From a checkpoint of a small CTC audio transcriber.
Model: 10.3M parameters, waveform 16khz input, arch convnext, norm layernorm, activation swiglu, layers 8, width 320.
Data: trained on Morse code for random letters and digits, with fading, noise and interfering tones, 26041 training examples, 50.1 epochs.
Rows from block 4 of a small CTC audio transcriber, named by matrix and row number. Rows with one number belong to one neuron. Each number is 128 + 24 x the weight over its row's rms, rounded and kept within 0 to 255. All counts start at 0. Numbers have three digits each.
After each neuron's rows are labels from the 100 clips, of 14976, where the neuron reaches its largest size: "strongest on" is what is common among them. Only what is clearly more common there than usual is listed. The data: Morse code for random letters and digits, with fading, noise and interfering tones.
# gate: MLP gate (model.blocks.4.mlp.gate.weight, 1280x320), inputs 160-319
# fc1: MLP up (model.blocks.4.mlp.fc1.weight, 1280x320), inputs 160-319
# fc2: MLP down (model.blocks.4.mlp.fc2.weight, 320x1280, transposed), outputs 160-319

gate.592:098128141140134154142151137084115124112167168137130156156138097128140144136114129113147132144120162115155120123175134116116148132100098121122133106097091128173137111185114113092105167107130139134155102136094153104106113108133127114152149129126144124133128127117130142128125119133191115111162164155159098124116140132172112111135122151107133132135114109117134090126123164114155099135114180129117098150099093137128151153153092121110129087121159157098115121137138114130072116144101158
fc1.592:116079132160123141150141127099127128136139121187128170112137114105185122144155126143134107124132155150121110122137160135126131127113116163111105120103091139134128122145110066103102103137132132136105119102122113123149115093135144111160120106145107049112108139141138156146131093123076111119146121133147147125120154108146143131165131118170128108142129121194108120142097084132140133115126128141084148199120151099102150151112098122103140123091076181084150118154120127113148121085180173
fc2.592:119135138124137120151116156147161123117115155088134125142128125137155228167116155141145132102146138154134124119135113118138148135103187136109152092133140105197132125087136146145098140122138110149099103083127113120126148114153084129110094124111122122121156155123135090101115153105124100055116130131140160143143111108145165141193135126160144170131159123116103133134083152076117103085160111137164144135158148105117131116185106155137112113115105127130131132146104136132118103159163168
strongest on: speed: medium; the character "z"; the character "8"

gate.86:135097116133134092146099121087173138135182152098126175127183119151101127118091119144145145093130147096137157124104146128153140110094120125162153133102121127165155096110132066083115149089113163117116080135082134132151110130086130118151135158103129113125137136115143120093145130118150136142140148136160118101102147133077139122135163133117120107127154135149076147126123164122140143118161155133106113173109147113128121142120088099125093135094101145122114095143137123177139126147132166
fc1.86:107131134133138183129153143125163096072076080131129089149110159101130144139157114138097110135098131174096138132129132143138124166154116124113146117172133139112080136118097143172148100148170112132131149133156101121115136121144119097111131132163138139145114126106118139144142145105111100116106111103137140110127096123168147123128092145150132116141125141110135142105120092123104078127078111128151142107131118133110100131117150173119130125118154140132138162092093099096087108110111116
fc2.86:126103136127122118148140113095162114152178105127118115137100117139110138080133095124106133083166133123154141085143131146116112157133119136106154075098150125119093103182128086090146119136132100120096159146155167125165125054133115134147167116121194146095127134144127074157150109158118154119138119146125107089128133113114113138116108118148085127099114146110140103138132121119117118112120131138114139091139113141087189116163123136126151113127130168133165136135115136139115107101117110
strongest on: speed: slow

gate.457:115119137125133155124106112086153126138135138138152153139126156096143144170121114160109097103077153155112119130114154140119075098159132131137143120142139072123109154126119150119155136131097128149122115148122114105114110177138130136093123161163121132122091109146179144128144149150152147126142079167151124070129126102149119103118146158126153112124126174114118163133114106092132134126106161168208158133141075116149144147145115116128140145181147098190193151135111112158154130105078088
fc1.457:155129115163151115135167099127105130133106118113117128147122162110149119178155157175130126127095119192081144094171095125119114082103175139138148104139171115105134087148103120128152119141135115094132132134163127113130152124093086125100139143146136154130112166183135093098156139153134141150117111105151159130132142120105114118152153140087149071136075129138133153147110125121097078127146125145109122118123102100126157110126133130098167109140124131161131127145127144117147085125137108
fc2.457:103082119105137115115133161120122119174122088090129134160152159150119075110103082121128157171109105087139185130114146149133131122082133114115129118150120108094104145087140134102156121129151152102130118167094146115115110123127133142157142121129119141125095106128091174129166119179113134123130147110117155097163142093095137158091162102109134129126100110139128149066099134160100114140087096132085125120106116154103129124112130108127132150122123146106146140108165106098135139135068122
strongest on: speed: medium; the character "k"; the character "q"

gate.59:091131098109133142128122124088107099119107154139139138127072165159172087111164132092129106138143104136136102149118114110117152124114135077130133138102150126078146112112138133159099139132132117080146110134148145144152132119162120157115128112138112124116111161108113155066105122124125154113118133113107129102072190114169159105130094103127100117117159109120138175113120148124128148179120094094140111116107134107116110128138183129126131117140152114134098126080102110135142113207169129
fc1.59:132148140156117127146145119134138117139108108138124130137135129109039169138124111147130138114135156125114138111135157162142151127127117179120142132135109171178128165139080086106096165165158123170121109149098100120132137123085122120133114149098139113103135125135124079156135108116118105129133132119138124172119100138079155141158125170102112130135114122166101069152139122138103094097143146130122118149152144104117122151084114126165139084131093087112156117160131127142106179084092115
fc2.59:112145103111120124120123146123117173133125120114140119147140152099090143170129132116135131154145144167124144141092106165104134080104142128126139113102110150129147118062046135134100111095111123125072090092156149123141141113175119131134125116130152126177166152141111143127132143157125150124093104053095140148121130140159154113111179118128113135113120165112157150145109146107147111113129155131132113139151108116142124115151079155120138155098123134091132144141136157111071109094133145
strongest on: speed: fast; the character "d"; reverberation; the character "c"

gate.52:107097134046128150148137089119123137089116127113143157122115144147087115135139133139123192153132112137140112165146156120106142132143147154110151101102175123106146121134113113132143134151138148123123131145145144173127122193193118156111173126117093137149124148106081134106162125174101123124182155095143090140114116105128111145141144151126133121118129135114113113138137125203098133111108153089110097109112150118154151131156128083168158106153129140102137152148106136090106148101105109
fc1.52:097155130055145129153111111128119177113094186131175137137174143152128181135127120138165140125113120162170138115146143098138111093158111134163140156118154141182125144126158153079192131103083104151140163150157139121127122095168101117139141115132163122160109141154130104149162132129133111144110130140119111112149145139143076134097180125177154125121162097166158153137159124093147147122122149119124089139107160087147092126112127120116122129110106145127142148110123107116139113157127120
fc2.52:112100151078079147157103138119140170132118155145116106110141127099123135128101086130112129156088153149096130187118139093136165101141094156132126118132089146144124132116141129149151106133136134121156127114186137131137137181149121129115132053114041143130107107118135109102129128153092077134133101105036144131137171108125118149099140161125138150191111138135042114122102122138102142159120127130095128152132153150133083125126118133165099124120138116137105110112114098118137129074122144
strongest on: fading; reverberation

gate.73:093145126124087151178116123105150123116128156148154118098086111127138158108111117167154106136119125130179104114138154109133133136153130175068132127124091117126086093146126117116149137122147128124154101135122173148083107132155133080100088132148112081121141124136137150129142100150092090084096093099119121117116128152129162157166101171141132155114182139152141118154142089144130145078112149116130135162102118112137142128117129136105113158143160167098149129121119099132126175177124103
fc1.73:150121083175124112164110130148109163145114102113112191159137123155130112147149110112122133121119141081128136143142141128105118105110057090121154128118135126134117082131190110130130089080103120144149153073134111123176121138092140156160088127094145125175096151125136115151151137082149163153148166180124127138119132125124106138155137112116148129145132137094120114109118153161131135144123119125122150135160137153111109115106135135107146085100151090133129127131151118112122110131155179
fc2.73:167195157138160109101093132156152136159181126121184108087121106112146130157152119113159191112149104135129136108160075163148175145111167124129117097128146130125133160118114154107112132130120138088125161152105163088128135146120126116127152117148164135083133068103129117149169112088119175093088172137107100117135102110171167186174158124157143134125116118118095118146126138129134130172151109145136145119127141114107142157120124155136124127144140168127150127140079097126160109134174163
strongest on: speed: slow; the character "a"; reverberation

gate.72:147147119119097086117138157110107138154202125177141165131170101127112163147149151123174151127170152085120136147117073112114129134089130139140138135152147158146129125173148161122137118112122134101115135165085144086140132150161158141120119134138133103125160142142141118170108133072141110182144112141121099118162108112090071164094161115138136146121132099118115109114117139182140160123138144107116099123127088117125124132123160189124125150163128115098128073152172132119105105152125147
fc1.72:128123093164122112155119130105137115124163133142152172135142092134127173134119140095142111070149169167155125090143110150155136105110107112177164154143127159184152156164146137094100146160129146103132080118072132119139091115117142141132126154082146113074137134139149092121099116101176111151151066110139101106114128111090146131127116137164122127103136135130132101123153125144115160099142163068114093106146128107144099161109150144113098109150118087101127085144142095126120112116109114
fc2.72:134142149100123152121130129146125102146118145117152121092123126136120155150132141158129116119119074146144102098137107093124095116159100104137165131153119129186128105098118146118070111116117121180131084153146099137123147140070136111124104129127129117164143096128080123116155151134104130096118173149138146117146108137102142171189120096135198111128112159130102155143122149130096157120134146090110085133185137114129135101139091133145117160188139130126114158162121068124112134129145115
strongest on: speed: fast; reverberation

gate.413:154139113144127112116153076140138134140117106092125137113133103104147141189112115142155158126129129134113151090124064159163126084115098151110113139127091100159120112129117139103195112087110139124171169138132107088063166107095089144168133120108111131123130122122163120190127142123178111134171135121084140098134142155101150127156153123125165110143149138111123136117105101155113141126170125143117165120122172098129113119110107153101136156132120150146119134155151133113143092096129171
fc1.413:117154115139123134128162115148125103114137135137137120149109146135150115141119121131150113113115146138123131115123106149138174128110113147132118160170152119141097142096139157118127127119152133125149143138092141107101118115147072133125152155153110202113145124151126134100122122137128132109123146122141139099142118139121113136099127129110135091122110126033130085131097151140084162116157115119156096005179135120133140121130125131146141129141134081153150107147145122135146173118153114
fc2.413:148108145130146150141168102106112135134100142122116094117136120156126182077151099100098111106136132099164132119106135132152066132143074165125135172140136139117153135141143114124114135124141101117130094142117108134149112097120118118155114144118137150123110116119145102162116100146097125125195110111135155140128121147129133128117123156165128123131128166073126120141120112139121146129140173144135108073149142132101135101118162113123107167147135156143081132138116127151119131097119096
strongest on: speed: fast; the character "y"

gate.0:095045137104189161162121096112157148123094180127154147128162075129091106136123105146147107133119136099134134133142175129100127170085129104177124119089125157168124064127131147149127139091087101142169110106147112185142114128106122157164141107097131128161101139139116138109106095112161126107124096094125122135122114132145102152118148150137104119144121107125141133089144160145149087158133112143105107119119098144129175141138134083110113120108136151178127145171090076136150150136104134
fc1.0:145206171118079103126118119107087095106140129093127150130107183152155166105144146137109184149126126159143104156139133123106138105106138120125133095114110092122129179148116145142107155159163146130102104157107161131098136169135122114094177150152144118121117148119119113099148189175102127141142143133119116134119177125137164064127098145116122164119115157132136100118124124099132174091134151099152179139148125113140109138161143109147146148125156123119121096108124144161086129121124109
fc2.0:201107121143153152131115067137101149118105166176123143126115144102136087108118134119108163114128132092100115113120133093103099104134124097145124161093125123126147139131174143132113115112130132143142099156106075119125087127146152120093096175157134140127072151106166132151146177118083132155129134107082151133103085124105118134131124152090120101121142135151102105096121119130157153073133119142165129103140106114177158131103149099156092133151122083107098135136123152170120145092095153
strongest on: fading

gate.372:155184135131102132080131145129131097154128112111078086096142130090126120100125134135145109134093091118125125104124129151126121097110127145120103128105104128118104119158099135121122133139127132127094149124113101081101186118131140120131135105136101182182126127151127114180129124114112118147120113142099135102100129168142150115120123113129126165159117114126137140102096087155104113130100123111149182116119110103126122125103197144073115166166139120102134138124195180161083162108155136
fc1.372:109108069130204137118154142090145122117130120107138127127117108170112120139121120114112078132152128156115111146087148125111162120138144111121144104131129131124170140082122147160115101127136089139120093145088157117121115115128131142151119138135137158105140133114129102100112137129135131146119116108169113122107124068142138141154096153098128099097124111161100147143125124108127145135161124126146133096154115133120134135116114125154147106153137135171117148224127084131138152157143093
fc2.372:089118170087149151111104114162133134096135116125115125069168134141179121104113121130114126118122099124104097134101130114133117118139102123126126097151089163165144139139118135154074147127088110131119129131102102141136173137113106153121118119103134149133109108116126140122155123115141113139148137096122132172153142090159124148126095145172146155142116098111151118162139110069131161133127103141137106121097197133101111114114130128110096116182091128147082148079135118123165092105130118
strongest on: speed: slow

gate.158:140145135125093075146140133136141117068130165130126159133131153128113138136141150084160097145065165122123136120110071099121137125097093108164141129149171148133133150137151153064154133134116108141129131138106158133110110169156114145117132121122107152142155128089143082104133141129172150154130135138152117096105089119114103139071145117128165118124164127119166120115143155151125145144103135132134124124151114123134090141152115146177148079159119116117175119126129128094080077113156075
fc1.158:152145121156124121143086100091117135121119080121125144120176076127155103108099091134097135174116100103182158131100159129111113120126104126133118142088131096137145111142141131148132135085149139104123104132158124186117106152074150115129101114085137123154126133146105149125160151109133104137107139130124117150119157112108112132152137136096145177123125147138120132126146148146143115150101129106145147161125096156113147100154136109103105139125152151128106166125071108126122120134122186
fc2.158:159117117144153120139140091125109099109125104121154134148115109117144075129153120127115138136114135066146098112138132176131115115143111120076123123142097095111099129149094142119163141102143121126128151149155148144142122137151162105167145137137150103132083120114109157159120142160147139162136123094122119136113094134125060134138127111140118090140117061146146140104151099138165160141110158108126121131039118165118140166126163052126153159133139085112147161162175135128107135097105105
strongest on: fading; pink noise; reverberation

gate.119:123059148101145187114086136121128126122151127125138136164126152138110136135132106146093132133133128061095126167153155140107137117169134123139167141117098173135106116154113132176113106115151166154149143135105076125104091182127156147123138148091154104160116120103106125143108105118116094130107124154126144095155099193164136128146116166108129125116122153138128090140103116131143116127075154184198095146142097143170151161149096123129127105128136163150118117145116095070133113139079135
fc1.119:119095136143141187113120143103091084146107104184132112100114146133094105136150109123161129095158101099108102155162135123174154099132163154092136154143096152146116168185097087123158136132162138122119149116152103114109136124141106115149118140121147112128105116136128080179077084098124081152119149130126129135144127150156170151162107106123061141090132099159129124125110110104129123121139120145137098098097143112146123173093111137122117135119076151109118097135124136120147125150111140
fc2.119:158136092136104097140138139125154049152146169114142112162148142105154158134101074124102145123111152131108115143147131097163139082175109124127112115115147139123107136145149104120165124161113162127170185151132187081154159122121101129146127101092126099098080148152129139109147149146159094152125147163146089139163091129123080164141107109115127119126070097136118139092126113161169091160159116106117144132108112136092147136136135111153123120138110088142111106122134135159131084137118150
strongest on: reverberation

gate.330:139133103134157153151114136102098114139113128118157096114096183145136160138133155133107122098074127181115117139143156126129097127091105105141122126065088113123151157130109140123092165153133107106122066123138137125126172115165089158142120149126162127091114169125098075096142165094163141151124149103187172131141131125153129146123126172119115135131096063143086130110132117151127049132118112075119099130142141119162140131141136116128154127136121093110125136140130143154109143097150138
fc1.330:176065123098141157143140129157169119104067118114110141121133085113127127160128055125099130106173123097090135149086134153098081141185075131124130125144125107106152121124129124141140099141152142149136100115152103127124151159115142122122136065154088149123116098132164191117106086145080143124162107103126113103093156123096142113125109073094120124133138147107140127101153106115114138143114120111095172130143126167092126109128187122147102117128131116133137154070120129114116152101107140
fc2.330:158096179142103115090136140121135149151123108183160095104131109119136118148087086140115103119095100139143166155104157086146144129132083088123133145113095146120150176114148160137149134128081136183139170127153144125119164128121117127149115101093121137114085127123133151113175117120138136149175098116070140110146129116149123185120130120136156128157111127152119101082105081124123132106110097113104094126131127140123107138065141130154108130159112153163147100115132152139161113151134112
strongest on: speed: slow

gate.24:096126131110150109122131130116126070134103216094131158088108154153159085116144085156161121147141135082143131126146131142134133107144123121126142122085166127154107135076149116118149143110123116144159145112077165114133113132146132105152125129140147133090118118110123147063068076140117114151166111122143110121111114095177129152149142154129129119109140140089117119149119131090125160108123139086129096078100136125097122163124133122111118103125112092138076156119152099131136091148112115
fc1.24:131122079149119130111172120127113174120132091152103082151110064103107186140151155085176149108160119117143079135157130127110111182139133149118098146152129148130133129153112117155125098140111112139122140137142099126142130074135108119111106158138115068130104163135130137155131193126126120067111149133108118127147128142128127126125109125133121147100117103167172119141148067138120147124148118119094147177109104104106164105157108130106151104151141137110172104132143128128142102124139107
fc2.24:124145107086165149116145160110128140086116114113100113150149167134136133147136103111093124155145118158117104123136096134159148103100171090135118126135074112104147132090090130111105119127105138170118094087144133096111134128122097119127116138164130106173164150145079171138160180135136095124119142148064175142149108141127111131130117077112131119100122130138181149150126139145139127092138162128137092191152106122159124078145093138116136154071154125148132158178105121133093081114096137
strongest on: fading; reverberation; pink noise

gate.271:160101152058104162181111135173141155117131132130158099151166114112108089104097136178170124112128129121132162127129098118150141094113130110107124152094155133147108133098174155132164093115092104141154138100164108120124134124106136091124126075117119166112107189094120124132183103153149108130126127110141167106152112138092080111091180095136173140127161151063126146096129124091091142091118107149105147068139140126110121146145125144125122117108096118130123128093141153131141126131134126
fc1.271:102118092171130087130140125086102118115141102122091169102125123159132168126153129068087151123155124162154109144132119140132118157125097148148165126171130128104113127158122108123090174186120144088112154152105157151146092126141143194141129152124149106098129120156104132145094146109125157095160112162124107149130142116133129142124116131126079151108110109169182088150147128187132142181130124096123100177151112153138099137157144106127128122101134167113131087134121099123087130125102143
fc2.271:139143114157113133156089115150109134126102164120146134159099154141134138156101137156108130119128132152126101120148156136114137103134130099116138099150108129095105117090145161126112123117139124172098122107157132147158145136167139124124129150126144074150150093150104152082139169134154164156119169117102149122112126153099114101135115153109098120130139144157084162113118141087140130124139114103124097212149126097147145123156128126124102104111112044123137164130114126161147086122128170
strongest on: fading; reverberation

gate.571:114089113126115133154119131110062105122139109142163098138072133127159162159124151140104132111093183189137102167118132182084081096134098146114136151107130096091113159125105099136113135188147109098130087139093137134103130138149106153056156107131152147104109099133126126107125145095110134147142157153149165131123131133105157153135111189108098136095110132137076149152116145152124105091115133121178150139157121108107108107147109141147122137141134073115123116113108136127154118116132087
fc1.571:146142112128136106095144134115141165152144126114102154133131111164116149177138175089114132116151149073147108159117076144125156133121149129117149130134116151131135103144156135147121114118098096164136152160074147123123107147123151185144120203105111103121132125112103077140137163158110177143109101154133132129158154142157096089131150157123147118176123135113154066168165166137144129124149138131124135119137114100122143151144103123138143061121129150162162105128133092073152095121160112
fc2.571:117132141139147141158155116126166119140134084079123112153100099142110118155160140151076093092124164087139085072160108130144142139127166140106123122129149133161092126126132149099139142132179065094116147136116125142115107110137159090144165123153174136140129121105091129198120141114129169110118120126129136140114080152141092134150147090138115106126123134138149158178155224108110112116123183107157177134129099125129132107117122161124167160123168144142169121140136125122072133118100113
strongest on: the character "a"; the character "t"

gate.724:129126119073168157141104151153152068123087112130118090075086152131114123146122130094136132140151115085132134162134113107131122152134116103122113136091138167082130088134139133141100164121118125104130138126110102159125145134182136145109162106114140162119130162128121112119115086123154156134140152118119144084114121098127122167116128118087106132110143116133155123118165129117123132117101078138146091108104103181135147103141182125146117077104140090128118138098127144078134109125139096
fc1.724:125112122067151172127101149136125079092097098142137104082106135161121147148114118121134115128156130072130126170131104103128102169144121127116096154083132147125122084133151135165101121134139101089133135134106096144113133142192144138101170112138106179117141141132085144122113094126140160145145144118129174099100107074105110162106121143098111128107140135113129138107142097140124101096099094153136117093110122177142142098174173132143121108108118104151143147130128151098145101131133129
fc2.724:165104158142118129133117150147074091168164129116132142118095077131142119148156161148132126101112106119125158120135131085116162126185096118147166136171138123148109127110140087147148082083128100153121157139096139129131137118108165126160133118132113148073115092100117145106089134094110152111129126141186084114125141113084163135119131145124111139141090100101132102122131088132100151152099129111119151106128173154146110161108175138154156105154144133131122104151133117128136130174167106
strongest on: reverberation

gate.264:132119098113164094134120132147125117110147136078149105144112147130145157188079121151115119123106133206143099121119174130111096149135126092153119097138156112100147093112149170161148112133105106131103121134149125122115111162123149151123107137098123121181138117141095129160143143157157179176130126148140148146106104149170134118153089140166154104147113156148166136128136126102146120095083111142172133155153111174139109124133146128083094128152220127180144154146136152107142117126138109
fc1.264:115121078122103125144147147114137098089134169127140152125122146148124130141097122158147109095109181150129116145123129093130116143106104119150166117144157163140108119126124109159155087133128103112148139102130120068141170162102108127140111137137163131120132128145075147110107152082124110145104166107123149081133092117156118125129121140141139071116136126110128158142162143095082100088116111132131105115153110150089106097122182196128112116092132135139117119146158104138148130132129127
fc2.264:122111087132146108113102133067142097081121101086135090162151132119112102115126129127095148131114165070136114109108146140151053110094109098145115106125140144108166148140171116097113152138132126077112165121164164135172132110175133148143103150106121101095110123120120191117138134164128116136155115105114158130137138137100117131158115146131137114093110144143158180113122107137080122112140127135100136148123159118093147140143127124135109202164105142117085116136114151103155160163117103
strongest on: speed: fast; the character "y"; the character "6"

gate.700:123095135147103147154120103112138146065125116125147137126117155132144120147150109164124097147122137166129127177125211114133132105185093125135162125144130096108145100126069086146133120110143109148107127132119125124184128150101094123143100121138139124135114104155127113102126125132111152154094103114133117134126098133137124160183113121128142109100085150166104153137093136085124102108147167110157158118121122149139155137060100118121091076123138096152101155123126134160171098135083129
fc1.700:127103130127126159178121101174170148075125101111119155136145135119154136135110154141114143153135105148111132158122193127117152101189117105129157112153128113091133102151119134139140102104101122161088137104131129153184111164065102116154115114139105127153139121158128122114133141162111186139113110108118098165125116125156102145128132107173159112121098175153127124148092162141134084131110149109138152140128077172151161111116092124130106061118156127149121143115122116104143130121139135
fc2.700:151129128151103111098115179086121148163132098094145164081164109122164122146122128146143107102136124119129133128195133160134110165130125129143128093117152121102127172132142149108197082174200126080084099157105132143145133124118113112140135127117106160128095115098132079136112144098107140133108094105121123113122120121151166079155138151128150107154162097129121112145133119138099126143106118119132191133087138159137090177102181104125149150139116142082131117078117101124122135149154122
strongest on: reverberation

gate.181:130100136082127112141150113105141089125165150137156127101110117105131169109092145153113146163143161112135109136095135167106152132125134148113144111097117133139141140128117132113128162136133141149145077149109157154124114162139166148140127112139109117119144129079175145098114118184119129132132153108121111180078145150142152124137100167142112097146154108134122117131134152166115162081132148078128134126122143101121158142127143090159090173131142175133153101098140102092121141143132093
fc1.181:130133134119117113122109107108150077149138154077115104106131077089135116119110163168147124106107147174155151087154103137151112107127131131139125125123163127128121150106142134083159169085082152116140122106156120139128112081107134066117141115145143102141135140152120116104115087151170086151093121102139128108098129132134124151098144154175118114095142119137165167114128119104151127129137129107134102138095122096146132142102155111094124171108094161138143138125115114103140120134134078
fc2.181:125092126132134176153150078170104170133096150118117136120124099094117105102081129128102118154150121137113107172114158077104127125160132126124127154127089109165132090137092117163139131116112175117176101163132130149123106163133119150059112120145089149124111101143115111114136110169123100117168128142110165112137131109143151134099101136117107123125132154158135121119148131127087116102108136081090151100117120148181109134115113095123098105113141127136112124143130127095065118087097103
strongest on: the character "a"; speed: fast

gate.327:143119110118102142101067139113146117121162153107119125154111126141128156092095132124108156108152153119117104160113152155112113118094105120167165132120096118119131116162136081122135141116097123147144083105127146147145132145153143101162130127147152108154146116126096163088116137127126157138144145161117152104133153124149116157107141163155115193131120131157115089119098122138142164095076128117146147188126099149143106121130138143127118123152152163172127105157138135118101164131145146
fc1.327:089108121171125131101134100109144128169122126127159157164107104102134155110098120111150139095163119136151138151153143152147147070156133155116161136114130125195122116148157081087136110129110121141169093122158146131160140127093108119160130145116131096144167136135137125125150120083167132143174184113141144139154122073143138164110132109116168139136115107141137095159107126124153129094119172097096136154121117101129087121146121132071112107153140110146151094146113131118139146158141133
fc2.327:133125163110130137135110089145126087142129187110126152142107138094139126127149152161136163161133113126081087135134139110160133097122150090152123142117074118142150154122104162100084117133163129107135097117097106164075127144075186086110123097125110118106110106164147143104166176057127117137116130122113121144088105119133138169146131079117152116111150137151120192102121157121121138091129086130148124211128092128130166153126140128135127140147145062121120119107135085105093115125157117
strongest on: speed: slow

gate.218:121128159156157134127118142156094131181106159163136093148145113088126130136134147138164126132174093156119095103111086135131138114139185132138092135122194135118101168098123121193093106174136133075136111145154121104168146103124158101068155142117148189113139151155098160080151143134120113161122143103133138139125135108094127119073147128136144117101091154112100118150147144111121120139152135132129084089155139100161107150119142144163128113127093089149131167106112172115144117119116109
fc1.218:130186141136088153139127093167110141093150148146163122166105144151166139124150139126148089104158156185103082142092145143117148103134087090142192139123118100104119137111101128176123112110146094115168116187104116133128143127137119114120151145124122126103089103109139119123169168143114159127145150114136131147129129138160136109122102133148154131147097154161118131128097146136075119153132172142123135152176156137133115104142127119159156137153123126173121105108144134130139138124131095
fc2.218:121143082152146116067109166140097122121151112118130175113131148090153160110135132131120122146102131175136083139126126115135117128155122119132134149142117120139117106135101094123105134109094143139124156091123125128125166142147131128139111136138103132180147139149141161095124073145154115128131131085123117177103107140113104117145078138113150137121140119142116149118128171161110063109149136129113110126131150105143095127147121118140115145137104128142095175124103159134139131106110136
strongest on: speed: slow

gate.381:136138111181154105132115082156128112170165159159101108133132141115146144152166170101158143134092136158156125108136095114146166106146156141105134133102109134146142131135115118143113146155134161079133118131119149084132170107099127140141149156100128134149131089144106098135166163142136120155143142144137161138144133099107120115122140115111141145125090141137115113133122113150109139144182175151112113122166161111157106122131130093120122114090090113114127114194164162134125135144143111
fc1.381:116127135121127128145139128116154131140140132133133145130137125130172129147146114134118153149103141161108119125148130124148137136106125132143128101129130138136098175078111180127117168122082126108144126114107119126123135120130122148152134140136126235089126127095138120138102137144198120156122138154138150136169126147152103124055137141122135120137093085012161125121130152122136110122146137125118116045149121138145131138127111133146165145096129143155142144099147134137120130126148111
fc2.381:105125125135144111178124121131126115096126144100086120148131165126115157116131150109125172131141147152110139162144139132135143129119142144165103104127135132124113086160099034145116079097147146116131115095141110128133115151137105137140117141126121175158177150144150096113090130129082110094144123122159142129131118184106153103083134138146110137116197125062095191096099164091131111138123129162141117076158115143152132111167144103089119113129174119138161171152125121151154141118123113
strongest on: reverberation

gate.644:123108147134158119117141121140134139145143142128124112126129133108133148160129147130162151142142117131129152129093069134155103118147129122104125124118114117152135125119122124117119149137145130101195145131097139088110177122107110127098153148124146143143128097122119114124136121145168111162158122130167154110134143105061124122150157154109137106153141158117094120139107097173131118114170179161112141112166154117143112107139114099146150128116095071134084111146146157132152079165152136
fc1.644:147151110116147129114134115141137141123136113103118099098129127107089121113100141129122102099122090118172141126108126128144130120155161108140105159096105124121168115190117068126124105174153145146099110124172141111135144124132164129136126117118139050136117144135101122116129132149112131150111133101080143144092133111097139113160143122131099092139140121223074142130140139137120106123127126126117166229096148115133135102125164091132087110124104125114106134135099151136138125148115132
fc2.644:147151131113145124080110085112115148114131121151158120112143113099124095173147116101137122176092143118137102136104114136142136134155150111114135169108124142130128140092125178104135156131126107104108127131137161088102129162147146109108163132166090105132100144141147179122143128102148156131091126128135130172127113131127145164122141101089106170126128144165153114136161137159143139140120139059109147156123164132160101161117102148145175131093118133109118128111128133076100153172140139
strongest on: speed: medium; the character "c"; the character "y"; first character: y

gate.765:100139135109137127157133128092115135129150154138105139158149098171133196160110110139133171136140157108121125161108111140123141109125115103145134119129130116126108097151128115164113162121118120118153144125119142123084119151141133124113124174128166113111106097073096142150116144142179160139125151121131139147170117138158135146140109198108164117169135136107112101146118152115118097146129154107150130126163116124187086131186105127127170080125158169103135122116118120092108113162122162
fc1.765:134097098121138107134151158129129111145128129136118158086125153113128059089145092112099122135172096109146103137110158128080123116138161135126112103130142147127125131108093127129113132114119127144113105125116144109146142167122127090143133115125104147126123147113143107114118133123068084138117125160149090131097152101137152108142113091148083121127085107135108164114144139095157155154080109120106079144065133150095143084130137123190146164171129146107121108117120138102134149122141127
fc2.765:156158125111117124082104125122128129133182105150130109129071103100140134095121114131145171111165116139160131114151114138136136124094138098118125134146138125146124124122157154114125133100087102151088151111144146134071111079104125138153145149135131123091126087124131117145134094128120141087127169136134138139160095129141150165131144121127109112121110134205120119136143108130111114186138132138070146111107164120105147129138111129124108124138133167133130157164141123118122098124181163
strongest on: reverberation

gate.184:130099100145089138122116111139116109103120123140115132118119122190128093131127129082116144143128131131125118215144169161123115085113094145111178131137094104102153120148118121175117157131136115079099111167141111135128129158095112136129123159088133117131153112132109136169138131090157117169138123141127146106129121080118131153144107148142134149122130109102083135108134171154089112159117138139123085109110131180174129119160118127166164106132119093084111108128083133136112147126127128
fc1.184:120141097168106148157146068117104114118146075106077151082106140149166124137124136105119145132121123150123116118139119188123098117167130158089132142123096083119138117134170109124138171109128166106132137146147127140072099108134115147103138133114113118146122107173146137156115114110170127140171104109128150172154126113096162142166115126153110097095113097126115147132124165146092086157112144128133072138134132127157153089149080086132115144109095079101137106098086121151112123118141123
fc2.184:099089118130120089134111099137099110101126128143121106123141133143166135150152152139144106104104117058113145130133186117124082169124127106178152131169124149124122109158169086167130122156135125099151126166138121155162190129101160128131091148094102120140112105117147105100112136089144170137140131124173073109105110129099103137116140185147128103119110092123098120134091134126151145161133136103133115159075157155119115111151126109119153173128102112139098082092170132148142146130154093
strongest on: the character "a"; speed: fast